{
  "model": "image flow-matching model",
  "cond_dim": 256,
  "activation": "silu",
  "scale_shift_norm": false,
  "residual_init": "none",
  "beta2": 0.95,
  "merge_dims": false,
  "adamw_lr_other_params": 0.0027,
  "grad_clip": 1.0
}
Rows from block 10 of a small image flow-matching model, named by matrix and row number. Rows with one number belong to one channel. Each number is 200 + 30 x the weight over its row's rms, rounded and kept within 0 to 999. All counts start at 0.
Before each channel's rows are labels from the 100 images, of 14976 (inputs lightly noised), where the channel reaches its highest value: "responds to" is what is common among them. Only what is clearly more common there than usual is listed. The data: cartoon faces. In brackets: how many of the 100, against the usual share in percent.
# convs0: first 3x3 conv (model.decb.0.2.convs.0.weight, 128x128x3x3, each kernel summed), inputs 64-127
# convs1: second 3x3 conv (model.decb.0.2.convs.1.weight, 128x128x3x3, transposed, each kernel summed), outputs 64-127

responds to: crown (87 vs 9.9)
convs0.99,159,149,196,191,158,181,177,197,181,160,176,205,224,235,224,238,117,197,210,205,179,249,208,263,220,195,217,193,192,221,209,170,150,235,206,158,171,232,158,167,206,220,177,182,175,257,182,191,179,144,139,164,193,205,219,226,215,194,169,221,190,178,201,187
convs1.99,181,256,246,220,195,209,229,187,176,212,195,189,167,209,151,207,177,222,233,141,198,209,211,202,203,162,222,216,249,192,189,156,160,208,183,252,173,250,183,154,180,274,257,209,222,199,197,203,129,238,178,171,212,153,176,183,156,200,235,163,211,191,218,241

responds to: surprised (97 vs 12.7); looking left (61 vs 32.4)
convs0.16,203,225,239,186,233,178,222,169,229,230,181,225,189,218,166,202,228,240,167,246,222,159,201,214,161,224,176,196,220,281,168,253,189,279,200,195,200,159,191,160,213,199,144,215,242,235,233,217,234,211,224,181,194,251,247,163,204,194,196,211,229,171,157,224
convs1.16,192,172,175,221,222,217,200,205,234,140,191,222,177,206,249,195,180,201,250,199,239,220,201,210,210,177,219,173,237,201,217,224,230,169,216,232,171,240,185,193,243,225,240,222,199,217,162,173,212,203,276,148,279,187,227,180,232,203,240,189,216,160,205,198

responds to: spiky hair (33 vs 14.4)
convs0.72,195,161,240,217,218,180,170,235,193,189,212,200,198,220,219,198,179,166,175,176,200,167,240,178,180,199,176,193,237,122,230,182,147,156,164,198,219,223,184,205,197,215,168,176,197,250,223,202,216,142,211,169,169,184,209,186,178,185,121,198,218,164,138,194
convs1.72,261,199,162,239,193,210,136,178,264,263,157,177,194,174,166,241,196,226,179,179,194,204,168,148,175,140,201,173,223,171,198,222,200,171,194,238,216,224,208,196,193,179,193,185,196,184,157,187,204,278,212,212,204,231,209,189,209,289,196,176,162,202,195,176

responds to: surprised (84 vs 12.7)
convs0.17,189,194,241,225,195,192,185,202,200,222,201,244,159,169,200,208,186,189,174,161,106,220,217,153,230,213,164,210,251,294,178,233,168,160,193,224,223,194,204,196,224,234,173,190,192,219,201,224,212,188,228,196,177,212,183,157,189,182,213,202,243,157,228,202
convs1.17,213,258,197,198,242,122,200,208,189,217,214,168,214,185,161,203,227,184,232,243,204,227,220,221,220,203,238,213,248,136,202,169,271,189,264,199,254,183,163,185,128,176,198,164,249,174,187,162,201,187,217,238,235,164,164,214,244,175,206,177,233,236,165,199

responds to: glasses (87 vs 16.4); looking right (82 vs 33.9)
convs0.80,231,210,223,212,209,248,157,241,217,159,164,260,193,231,141,205,163,176,237,161,193,173,204,166,203,211,199,208,220,232,231,244,161,249,228,213,254,204,209,159,202,242,148,163,172,177,176,189,210,248,204,188,204,192,184,180,146,128,161,216,167,143,190,164
convs1.80,232,206,203,120,223,186,179,199,208,189,237,166,149,177,189,205,195,165,201,206,237,217,195,177,122,198,197,198,196,155,173,160,241,245,218,225,208,163,201,206,246,198,279,154,203,247,283,195,167,190,181,229,164,218,161,182,177,177,191,206,159,190,228,222

responds to: a mohawk (69 vs 8.7); surprised (37 vs 12.7)
convs0.103,192,220,252,185,237,193,153,210,225,190,200,216,265,154,255,152,169,167,228,195,186,206,148,129,199,216,188,200,183,256,242,222,187,173,200,183,215,223,191,208,216,186,204,198,118,145,221,162,195,219,171,181,226,172,187,187,218,207,173,203,198,160,218,205
convs1.103,150,222,179,231,204,268,242,210,153,220,242,216,220,253,184,207,236,176,209,179,217,209,239,276,207,186,195,209,219,193,185,211,224,247,185,232,178,211,240,190,195,195,176,204,219,202,188,212,198,190,228,252,162,209,203,197,154,173,239,152,207,224,209,179

responds to: beard (66 vs 20); orange face (60 vs 13.9)
convs0.78,187,196,160,224,244,219,192,210,146,229,165,150,139,230,241,141,99,151,212,207,230,157,184,196,178,161,218,150,220,198,214,208,154,329,216,199,209,197,170,246,241,209,203,227,180,230,235,153,165,179,240,192,200,214,185,214,212,161,209,222,169,157,195,197
convs1.78,231,202,229,214,211,204,237,209,218,223,120,181,218,176,159,164,192,247,192,155,230,174,218,165,239,213,215,219,197,219,190,168,154,167,181,226,210,246,192,138,219,247,175,152,173,233,256,180,169,222,183,219,191,189,208,176,186,204,186,178,219,174,239,178

responds to: moustache (73 vs 19.9); purple face (45 vs 14.5)
convs0.54,205,207,235,198,192,238,186,223,192,204,232,153,163,215,185,163,129,210,176,198,184,202,190,174,186,255,222,206,181,225,115,205,185,210,250,164,189,191,216,225,152,193,178,232,226,209,188,172,218,147,267,214,193,219,191,176,211,162,231,207,222,196,163,171
convs1.54,195,205,173,225,259,153,168,232,189,197,259,231,189,189,180,167,203,207,211,222,220,206,249,186,185,146,222,201,257,191,215,231,204,240,231,233,246,158,169,215,248,204,225,180,184,165,218,197,236,170,194,228,205,217,216,194,236,239,213,214,188,223,210,177

responds to: glasses (99 vs 16.4)
convs0.23,204,213,206,202,185,197,206,203,180,214,214,211,228,189,177,175,226,204,165,218,191,186,218,187,207,218,217,221,194,161,221,180,205,213,206,157,210,210,189,210,212,220,158,207,169,213,221,176,216,192,225,227,179,212,224,223,169,206,174,189,193,177,149,188
convs1.23,227,219,202,194,200,210,180,130,210,176,146,156,207,220,163,158,158,192,184,246,180,168,165,165,182,182,210,225,144,195,211,176,190,174,151,214,232,210,198,222,197,213,177,177,180,205,167,188,165,252,200,178,154,224,138,184,209,196,204,206,241,230,206,233

responds to: looking left (90 vs 32.4); surprised (66 vs 12.7)
convs0.113,190,207,193,211,244,218,164,134,218,196,194,284,191,206,155,178,209,120,209,217,197,189,181,129,227,204,192,193,203,201,179,234,165,207,248,157,245,165,303,184,196,110,196,191,211,165,216,204,172,237,224,181,122,234,201,247,177,188,202,204,183,199,184,162
convs1.113,237,158,214,226,186,193,189,234,134,271,217,158,244,196,198,192,214,182,202,186,234,195,229,147,164,197,168,223,185,223,148,208,136,199,155,192,255,246,189,205,205,211,206,201,169,210,227,170,193,178,156,152,240,139,137,219,172,201,218,208,223,150,217,259

responds to: purple face (54 vs 14.5)
convs0.120,188,200,186,227,225,194,180,190,199,232,251,212,219,179,233,145,190,204,204,184,198,192,226,204,180,147,173,269,213,205,199,198,178,190,230,179,189,177,193,252,236,213,186,214,226,207,237,235,179,170,162,220,168,203,177,206,245,225,180,181,235,185,231,193
convs1.120,189,249,172,214,204,219,173,229,213,210,213,175,203,185,213,230,211,213,206,233,220,212,234,253,206,154,182,184,216,184,163,193,236,162,155,219,216,183,136,226,210,163,223,252,181,193,174,181,210,180,215,194,205,269,194,176,173,246,255,155,182,229,144,214

responds to: cap (88 vs 10)
convs0.21,209,205,185,187,198,216,208,180,198,219,226,177,226,173,186,201,207,222,98,165,188,261,210,188,205,213,218,206,139,160,244,200,183,232,228,234,262,199,204,217,133,209,186,222,206,198,169,189,228,170,159,245,182,240,233,239,212,184,179,203,201,196,250,162
convs1.21,160,230,198,209,205,220,258,194,173,177,186,215,160,165,183,169,146,169,221,208,198,232,214,167,191,198,174,176,209,186,198,145,200,142,211,188,140,197,143,203,213,230,226,173,147,151,218,216,110,192,221,133,204,182,176,229,188,235,234,205,200,223,150,212

responds to: crown (86 vs 9.9)
convs0.125,219,141,187,163,175,154,151,201,219,232,179,211,247,232,197,211,183,182,257,215,256,176,238,230,190,154,224,184,213,196,244,229,194,208,224,234,190,230,167,225,205,214,161,255,216,202,212,228,225,256,187,155,204,154,224,205,238,182,162,199,131,167,200,236
convs1.125,181,213,157,182,212,203,183,255,237,188,250,217,163,167,195,217,221,218,164,207,178,239,194,209,166,234,175,211,147,261,212,156,260,235,186,219,204,229,217,145,206,201,218,196,190,187,180,180,211,176,217,222,180,191,209,204,202,242,226,171,215,219,193,178

responds to: surprised (36 vs 12.7)
convs0.106,217,236,220,215,155,195,177,213,216,175,160,239,227,200,193,196,191,235,252,187,212,223,199,256,259,209,193,158,173,257,219,155,187,255,179,212,209,180,236,205,196,167,157,182,222,248,139,159,191,227,199,221,235,198,194,183,195,162,228,206,196,171,180,178
convs1.106,179,165,183,175,226,181,243,177,181,210,195,228,205,214,217,199,207,186,203,202,214,207,205,201,155,220,166,211,155,225,206,221,178,211,276,187,213,196,162,241,234,235,240,184,207,198,240,257,217,92,171,181,219,203,197,192,214,165,183,252,189,229,229,235

responds to: purple face (52 vs 14.5); beard (46 vs 20); bald (25 vs 8.6)
convs0.48,171,175,258,215,159,209,228,231,153,246,185,254,217,186,186,138,195,217,202,226,211,236,257,199,204,171,248,226,139,165,122,252,248,241,204,212,201,190,225,215,201,196,159,199,183,185,197,232,200,135,198,214,188,182,208,198,204,222,165,202,243,234,184,165
convs1.48,195,200,168,197,196,170,164,202,245,201,218,158,164,262,214,243,216,187,166,172,181,162,171,219,188,218,220,197,250,247,217,235,189,161,216,202,222,183,168,232,227,182,220,178,251,239,151,161,159,173,189,173,245,227,129,188,161,213,220,211,214,163,236,208

responds to: a bun (51 vs 8.6)
convs0.51,97,195,171,199,199,184,158,227,188,190,231,228,129,243,181,149,254,189,172,222,246,257,213,105,192,219,210,179,224,230,206,201,189,203,223,218,202,231,232,210,217,195,161,204,203,144,206,185,213,207,209,201,214,245,194,162,191,196,144,180,206,202,190,257
convs1.51,234,167,188,210,212,237,244,185,203,203,182,193,240,195,202,263,199,191,230,141,164,168,153,213,192,148,191,154,202,165,209,210,217,194,207,216,262,136,220,204,196,227,144,230,230,227,209,222,204,173,216,187,213,172,185,185,213,216,236,189,215,182,222,121

responds to: spiky hair (99 vs 14.4); hat: no hat (95 vs 60.5)
convs0.111,172,194,213,222,166,223,127,183,163,169,206,236,217,201,153,180,203,204,198,209,233,222,232,173,241,170,192,209,157,198,158,141,213,241,201,189,220,175,242,186,136,196,188,167,209,225,167,204,211,171,191,128,224,218,232,256,151,158,168,206,218,198,163,198
convs1.111,201,248,205,235,175,152,243,202,258,209,179,197,203,193,214,215,189,208,192,223,198,208,212,199,209,117,203,190,221,208,212,219,236,217,224,179,193,205,231,225,191,156,186,234,227,187,247,189,206,157,168,207,176,201,142,157,260,233,206,231,157,131,242,157

responds to: looking right (89 vs 33.9); laughing (70 vs 12.7); beard (56 vs 20)
convs0.29,180,194,210,277,185,172,190,221,187,177,180,219,187,213,239,241,232,169,151,252,158,237,218,160,250,219,241,171,192,185,181,204,222,194,204,191,233,220,195,264,196,236,169,220,174,160,199,193,181,218,223,185,149,204,141,173,180,191,197,177,206,197,244,173
convs1.29,240,207,212,161,185,179,227,197,216,205,226,187,202,239,193,164,167,198,160,220,193,172,202,261,184,197,186,204,202,239,263,208,180,188,206,195,160,198,189,179,214,187,198,169,239,241,233,175,192,143,176,197,193,226,206,173,211,210,227,200,208,223,214,206

responds to: looking right (73 vs 33.9); beard (40 vs 20)
convs0.43,144,174,215,223,186,181,216,194,160,186,203,160,144,167,235,193,224,188,238,173,227,207,206,193,191,185,174,159,196,196,185,202,237,191,207,205,182,208,199,217,222,175,205,238,210,228,180,171,205,267,183,187,216,194,218,234,241,230,188,172,254,227,176,263
convs1.43,204,152,198,235,195,147,202,232,160,278,210,197,223,185,203,167,157,196,160,208,208,218,179,183,168,225,240,211,276,127,219,184,176,193,218,235,208,176,220,211,155,211,225,226,209,201,276,189,218,152,220,273,198,205,201,180,128,209,256,202,153,200,217,221

responds to: moustache (98 vs 19.9); looking right (62 vs 33.9); sad (30 vs 13)
convs0.126,186,222,243,230,218,227,168,233,182,175,220,165,225,201,181,185,275,159,174,202,186,192,192,209,234,198,246,168,263,223,140,171,200,216,229,200,213,253,180,276,116,176,229,188,198,184,187,202,189,184,180,193,174,153,160,246,212,206,196,191,169,186,168,213
convs1.126,173,212,210,174,124,275,168,184,192,245,191,209,207,221,194,214,194,207,267,183,185,277,197,192,250,286,208,201,201,207,227,170,234,176,163,245,209,193,164,169,229,204,205,205,159,196,138,225,211,170,194,204,206,235,202,158,233,241,200,198,202,237,213,138

responds to: beard (53 vs 20); spiky hair (48 vs 14.4); white hair (25 vs 6.1)
convs0.62,223,174,171,220,233,250,175,205,185,178,199,212,209,247,247,218,205,182,203,177,143,166,230,270,164,226,212,264,213,167,218,196,211,200,211,163,206,244,187,188,239,210,143,219,188,122,231,214,215,174,213,212,150,232,208,211,202,191,214,167,145,200,205,193
convs1.62,166,183,155,182,214,195,154,247,182,188,184,159,177,231,199,197,187,173,200,193,229,190,238,223,219,150,204,149,171,226,267,187,191,166,171,198,179,225,244,209,183,220,178,229,242,218,255,233,200,207,235,205,194,154,241,232,193,165,185,221,254,249,253,189

responds to: moustache (55 vs 19.9); surprised (36 vs 12.7)
convs0.90,191,234,228,184,171,209,190,198,200,267,192,278,214,196,150,194,168,216,167,213,216,190,184,177,204,226,201,196,179,183,221,235,230,171,225,162,225,178,201,247,177,231,141,233,178,172,194,210,191,192,198,189,193,214,190,190,253,213,224,219,166,192,190,205
convs1.90,208,173,177,190,216,224,139,184,169,193,246,196,143,166,254,169,216,186,186,187,169,239,211,198,218,213,188,237,166,208,178,180,186,230,134,177,151,211,216,181,197,177,202,227,195,207,228,220,263,213,184,220,186,226,146,189,202,185,184,237,217,200,185,246

responds to: pointed ears (74 vs 20.3)
convs0.10,172,195,178,167,160,212,180,194,228,182,230,196,152,232,199,175,171,157,176,223,281,213,202,139,164,162,197,155,218,149,231,211,204,160,189,209,233,197,179,177,228,239,176,181,195,213,202,230,231,207,214,170,215,174,224,181,234,154,174,184,170,189,198,158
convs1.10,182,229,217,166,171,197,188,172,158,177,151,178,199,205,179,239,177,163,217,142,130,213,188,203,207,197,240,125,189,215,183,169,177,221,219,224,251,199,141,235,238,243,147,168,198,210,181,235,226,228,218,215,215,201,194,196,235,207,135,168,156,182,195,242

responds to: teal face (40 vs 14.3); red hair (36 vs 5.9)
convs0.114,214,175,203,187,224,151,170,177,190,176,219,157,167,205,169,202,222,191,209,226,216,182,152,191,234,153,194,202,214,204,245,147,148,171,175,183,202,243,196,175,270,194,172,196,189,184,157,252,208,159,216,193,215,240,238,210,183,108,212,240,121,215,214,216
convs1.114,179,205,155,211,182,231,210,215,209,154,165,226,181,222,264,212,208,260,218,195,120,211,232,238,186,235,223,134,172,209,207,185,246,251,208,210,205,180,172,216,140,223,173,225,222,187,231,139,187,223,232,243,243,221,186,201,242,212,189,177,238,140,176,166

responds to: sleepy (33 vs 11.8)
convs0.82,200,199,184,215,157,227,261,216,143,164,135,229,168,261,190,222,231,171,203,233,222,180,154,145,173,180,196,198,209,173,188,224,221,211,200,212,174,204,209,203,171,204,149,190,229,200,249,243,222,201,214,215,157,207,221,161,207,187,223,237,194,240,180,231
convs1.82,199,196,207,224,152,160,158,181,255,238,206,201,216,196,257,165,193,223,177,202,206,193,191,192,174,200,211,196,205,197,212,187,210,241,223,165,238,178,204,180,194,219,224,225,209,249,168,213,237,214,246,227,262,221,187,210,151,195,151,158,256,182,177,207

responds to: moustache (60 vs 19.9); blue face (40 vs 14.2); teal face (32 vs 14.3)
convs0.98,174,160,189,210,225,211,195,208,253,235,161,196,124,173,181,194,232,150,194,172,166,188,277,186,166,239,180,219,224,180,165,188,249,179,198,208,186,227,201,196,191,199,186,188,261,166,176,186,187,230,184,172,185,175,149,239,168,186,206,145,234,216,256,190
convs1.98,214,202,217,214,148,189,163,206,212,197,212,219,230,131,197,213,154,204,239,246,184,207,158,211,257,215,235,197,220,233,185,153,174,207,188,172,200,215,177,237,128,255,190,180,180,167,236,238,295,182,199,224,198,183,236,210,226,218,149,229,154,164,214,198

responds to: beard (79 vs 20); looking right (62 vs 33.9); green face (47 vs 14.2)
convs0.122,239,188,196,195,214,240,192,217,219,193,186,170,175,188,197,209,215,187,211,184,202,216,217,221,237,177,189,199,169,172,213,185,240,196,190,223,191,168,186,215,207,194,187,181,215,237,213,116,199,262,247,220,189,229,203,216,211,201,186,200,201,170,161,202
convs1.122,197,211,259,213,204,191,246,202,199,183,211,235,228,179,193,202,203,247,175,225,237,222,254,216,138,205,213,201,169,163,148,179,209,197,202,198,223,231,225,218,213,243,226,209,188,239,176,205,207,172,184,166,221,188,201,203,221,242,187,172,182,240,216,161

responds to: hat: no hat (91 vs 60.5); a bun (80 vs 8.6)
convs0.104,210,194,255,174,211,237,208,210,223,200,239,217,214,151,177,188,163,181,162,72,204,216,202,223,159,175,194,227,157,235,191,241,126,230,203,176,155,200,178,180,163,186,217,219,173,206,232,168,204,188,164,183,212,231,216,211,202,210,194,195,206,219,219,202
convs1.104,205,169,260,230,202,196,179,203,240,193,183,206,213,224,215,162,173,184,208,204,197,191,120,198,198,234,257,174,252,217,178,205,223,215,183,248,202,189,209,209,241,191,212,196,238,169,192,243,176,215,204,173,169,208,192,185,117,208,155,186,193,168,172,223

responds to: beard (98 vs 20); pink hair (26 vs 6.7)
convs0.38,161,173,228,160,228,188,218,216,198,236,216,195,186,177,182,190,233,185,218,194,167,229,185,204,165,184,200,177,213,203,114,167,181,156,203,185,159,173,154,223,197,235,224,267,273,189,214,213,229,193,231,258,270,243,245,259,192,236,228,246,215,204,189,203
convs1.38,201,233,223,259,233,212,180,220,210,166,212,212,183,222,244,194,186,222,180,198,196,204,259,209,218,213,208,251,210,178,208,260,228,215,238,190,155,209,221,153,192,180,152,215,184,190,234,207,242,200,210,189,252,214,183,175,247,181,256,166,178,214,233,249

responds to: hat: no hat (100 vs 60.5); bald (56 vs 8.6); a mohawk (41 vs 8.7)
convs0.79,190,211,192,206,185,225,192,186,218,237,238,232,179,126,175,188,119,204,178,140,205,212,180,180,143,180,196,217,239,152,193,195,159,184,218,185,216,167,184,203,137,203,210,180,176,170,201,191,224,198,213,186,178,220,232,208,201,182,174,159,194,189,203,195
convs1.79,254,197,251,166,176,193,236,210,215,165,192,207,239,196,205,224,241,161,247,229,221,179,211,196,179,195,187,169,189,219,186,241,230,265,185,161,220,221,232,240,233,129,195,156,234,243,170,152,253,134,203,252,198,187,215,175,186,172,201,210,195,201,178,184

responds to: hat: no hat (95 vs 60.5); white hair (57 vs 6.1); a bun (38 vs 8.6)
convs0.118,231,250,191,132,140,208,190,241,192,209,196,199,254,175,209,192,231,218,227,199,183,222,213,172,167,170,215,201,239,213,161,183,129,216,233,178,227,192,212,129,240,218,176,240,235,199,207,274,252,222,158,195,206,209,156,194,256,207,168,170,175,203,222,183
convs1.118,154,184,239,221,176,184,183,210,204,191,193,208,208,183,157,189,212,197,173,139,195,152,175,263,191,252,207,190,155,181,211,246,207,197,160,216,172,205,188,248,176,216,206,200,186,204,170,198,165,168,250,213,168,158,235,205,178,222,196,197,161,242,179,237

responds to: hat: no hat (93 vs 60.5); a mohawk (76 vs 8.7); surprised (41 vs 12.7)
convs0.55,166,187,220,217,273,185,129,193,226,213,232,230,199,164,245,169,169,214,242,181,171,212,201,200,199,186,159,243,190,236,207,248,150,193,177,254,224,193,178,234,215,154,178,271,147,184,166,198,159,207,221,143,153,224,196,167,209,173,179,178,168,198,165,191
convs1.55,205,159,223,169,227,186,239,131,172,168,200,188,225,183,211,205,210,205,227,159,262,215,164,197,169,173,179,164,204,233,189,197,167,176,177,210,215,211,220,187,234,215,216,227,234,204,229,203,205,152,210,174,150,175,197,198,204,209,258,218,309,219,258,241

responds to: laughing (40 vs 12.7); moustache (40 vs 19.9); blue face (37 vs 14.2)
convs0.6,223,185,157,201,158,180,196,226,170,143,240,218,197,143,171,211,234,194,202,188,181,195,213,251,181,205,195,213,192,93,143,177,157,182,235,155,177,183,239,233,200,211,161,201,232,196,191,212,177,169,192,163,197,165,185,185,202,137,166,163,224,250,226,176
convs1.6,181,195,208,187,187,204,159,196,191,227,190,205,187,264,223,198,216,248,176,242,189,167,215,162,234,211,251,177,202,191,217,212,208,202,210,215,173,182,194,204,247,180,228,205,209,172,179,214,232,183,224,208,206,219,211,182,211,227,305,248,156,179,212,232

responds to: laughing (50 vs 12.7); beard (48 vs 20)
convs0.44,209,196,190,232,168,210,179,195,202,191,251,299,235,180,157,196,217,135,159,202,203,224,183,124,212,231,224,187,167,118,182,202,198,215,232,200,145,220,171,196,209,149,205,150,178,232,218,182,228,170,224,183,182,254,211,220,190,175,161,203,182,214,169,211
convs1.44,246,150,231,175,177,212,215,210,251,209,197,210,142,223,235,207,236,235,248,186,183,196,205,199,197,225,182,238,206,223,189,198,197,186,110,192,237,159,157,174,214,191,164,248,207,225,186,201,161,212,185,186,196,217,193,180,268,212,230,229,210,194,199,222

responds to: a bun (61 vs 8.6); beard (51 vs 20)
convs0.65,157,209,220,225,157,208,232,176,138,152,261,221,169,195,203,197,210,177,181,167,181,202,187,189,169,209,236,181,256,150,192,164,165,187,238,170,207,156,185,173,191,224,160,209,232,187,193,231,237,197,259,221,196,196,177,210,217,202,166,203,188,221,169,173
convs1.65,234,179,171,228,268,189,216,202,247,220,216,206,203,237,161,229,178,192,163,257,203,179,229,227,196,199,185,204,225,225,179,212,231,238,186,184,183,232,209,232,222,183,201,184,196,246,236,96,195,165,191,160,237,223,232,199,156,217,196,210,250,159,189,189

responds to: a bun (29 vs 8.6)
convs0.85,195,244,178,214,223,189,235,220,188,167,256,163,242,215,195,252,209,205,179,208,191,191,220,210,177,233,158,191,196,195,231,212,189,206,197,165,182,176,177,200,227,220,230,183,226,195,238,180,197,216,180,230,250,196,175,194,205,232,225,137,179,180,216,215
convs1.85,204,169,201,187,213,190,150,226,217,217,209,203,172,203,233,177,184,167,276,201,202,232,213,167,219,203,185,210,256,234,240,212,230,231,174,233,239,271,212,225,189,249,175,209,252,132,222,221,162,215,260,220,187,189,240,159,266,165,200,232,188,176,214,177

responds to: a mohawk (37 vs 8.7); red hair (27 vs 5.9)
convs0.4,184,188,216,160,195,188,189,209,210,146,269,180,160,175,187,172,252,213,228,215,214,242,233,161,166,231,247,196,221,185,202,159,197,170,190,223,217,135,218,189,179,167,172,149,246,178,107,211,228,170,201,187,191,172,177,155,184,166,159,188,154,242,191,184
convs1.4,187,200,224,294,200,198,210,141,192,232,173,206,233,217,199,213,166,230,191,202,166,208,215,210,222,188,148,183,169,163,195,181,235,194,227,199,179,240,152,160,230,208,220,198,210,195,221,212,183,181,261,149,222,234,167,220,197,217,223,223,209,209,191,229

responds to: laughing (33 vs 12.7)
convs0.36,210,223,198,218,175,156,268,169,181,219,148,151,184,204,164,213,235,189,186,206,238,217,203,172,168,204,193,236,223,179,189,181,249,206,252,167,166,189,189,247,162,236,190,201,193,198,171,206,135,200,144,233,218,170,192,164,232,221,120,179,203,215,222,234
convs1.36,220,169,221,193,207,246,184,204,219,192,220,187,252,240,202,122,216,184,215,207,168,184,174,206,156,202,154,212,162,161,204,252,199,198,228,241,210,192,211,181,236,197,178,206,214,205,206,223,221,178,228,263,205,156,193,209,97,167,272,218,220,190,168,171

responds to: crown (100 vs 9.9)
convs0.115,217,159,163,180,152,186,147,176,230,186,208,218,144,247,250,195,232,174,203,191,210,177,191,206,158,153,270,189,213,133,188,164,260,175,236,203,153,186,272,217,173,166,188,212,190,224,199,240,234,206,171,211,171,215,214,172,261,239,181,216,169,165,198,227
convs1.115,213,156,182,194,188,187,262,141,202,196,246,175,216,139,187,173,192,211,129,185,182,191,201,197,207,237,145,221,185,189,194,225,135,223,201,197,230,202,154,126,146,204,200,178,211,132,201,158,165,230,165,211,200,158,195,213,168,150,168,190,244,234,225,176

responds to: beard (46 vs 20)
convs0.70,184,228,154,199,223,178,182,226,178,175,221,168,212,240,276,177,199,182,234,203,152,205,188,190,185,146,185,124,210,218,166,180,197,199,237,140,199,199,189,207,225,200,208,234,191,213,220,185,192,238,207,191,41,174,174,260,163,193,177,192,191,165,197,193
convs1.70,254,230,179,204,198,183,238,202,218,223,160,177,188,157,196,161,179,245,215,233,246,196,190,186,236,201,232,215,194,236,216,188,162,172,187,209,183,183,220,200,143,176,194,117,200,187,245,221,211,179,190,169,183,286,230,198,218,238,210,225,155,214,166,186

responds to: beard (69 vs 20); orange face (40 vs 13.9)
convs0.2,227,238,207,193,208,186,159,217,217,189,179,101,175,225,189,173,224,161,193,257,171,209,171,227,198,162,202,205,189,239,166,241,210,181,218,218,182,190,219,228,223,261,219,184,204,207,208,186,163,200,215,270,246,205,217,237,220,208,218,236,223,223,209,145
convs1.2,206,246,244,183,181,222,221,207,203,245,191,188,164,216,169,211,176,196,225,217,212,151,208,176,253,257,180,213,233,226,198,176,209,218,202,165,227,213,151,189,159,158,195,214,233,186,153,222,221,202,230,166,203,187,158,135,228,190,201,147,192,239,215,224

responds to: pointed ears (57 vs 20.3); long hair (45 vs 14)
convs0.27,178,185,219,237,215,200,198,221,198,93,254,235,256,191,217,180,196,171,164,200,180,251,183,233,199,208,210,221,206,171,231,181,182,191,193,239,191,210,198,248,230,240,170,202,197,214,204,212,201,233,215,163,202,189,204,187,192,185,201,166,201,245,172,223
convs1.27,186,202,192,247,245,206,155,221,218,227,185,204,171,184,154,135,217,202,221,175,233,204,252,233,208,181,191,173,235,187,214,172,212,176,201,202,138,207,187,200,197,202,175,243,216,201,203,209,171,217,269,229,248,188,211,206,204,235,162,206,177,153,251,179

responds to: looking right (99 vs 33.9); moustache (80 vs 19.9)
convs0.110,179,169,158,211,183,183,231,185,213,158,216,198,228,220,173,183,238,188,173,178,215,187,215,167,173,200,219,190,201,141,195,219,248,214,244,186,198,205,192,232,174,265,185,175,187,202,207,176,195,210,169,236,210,167,229,205,182,144,147,229,168,191,178,207
convs1.110,188,242,203,190,199,176,185,227,198,213,180,218,217,211,242,247,203,211,186,196,200,217,172,184,199,157,169,204,161,222,237,157,190,192,152,190,155,194,229,178,245,154,224,285,203,237,163,250,195,211,211,156,202,233,137,184,229,199,181,150,207,245,237,193

responds to: sleepy (46 vs 11.8); orange face (37 vs 13.9); pink face (37 vs 14.6)
convs0.46,164,207,210,173,195,233,185,176,167,131,212,206,182,195,206,142,148,199,214,212,217,194,219,124,159,170,213,247,216,209,236,188,195,220,212,207,230,189,218,201,174,257,223,209,166,155,157,183,192,169,249,194,190,157,222,239,216,247,153,230,136,222,188,202
convs1.46,232,198,210,171,186,214,190,281,229,270,207,224,226,201,203,214,189,198,203,222,179,197,124,218,176,219,186,216,158,194,197,216,140,193,171,219,139,161,206,174,196,207,209,190,177,207,216,252,215,209,130,174,172,224,186,155,172,187,194,203,179,235,176,219

responds to: looking left (98 vs 32.4); moustache (43 vs 19.9)
convs0.13,192,144,237,188,183,209,143,213,215,225,218,148,146,152,217,156,239,146,198,218,196,258,259,168,171,181,196,249,185,172,185,217,191,156,185,211,198,200,201,187,239,179,214,175,205,181,170,229,212,195,216,200,178,174,190,223,219,217,221,135,200,192,252,218
convs1.13,187,192,166,217,214,175,206,187,220,181,202,223,265,148,195,205,161,197,169,217,158,138,200,215,247,181,243,146,270,243,239,202,227,224,211,174,239,244,176,205,181,232,212,204,236,220,196,189,203,248,193,195,152,200,203,193,155,205,171,201,150,211,203,174

responds to: pointed ears (90 vs 20.3); bald (26 vs 8.6)
convs0.14,221,173,216,214,217,209,177,191,232,168,187,210,185,163,217,113,196,141,239,199,159,263,183,225,152,195,178,214,207,188,183,189,196,157,251,131,229,202,212,162,162,205,170,207,203,179,140,261,207,228,154,149,194,207,237,187,191,219,158,177,195,195,223,218
convs1.14,224,194,172,190,157,164,195,171,213,175,251,246,211,224,194,244,209,179,224,172,144,141,177,176,194,193,195,95,175,212,216,205,190,171,163,264,228,176,201,278,191,224,181,226,189,220,191,196,244,180,228,201,138,143,222,192,165,215,160,254,158,179,208,233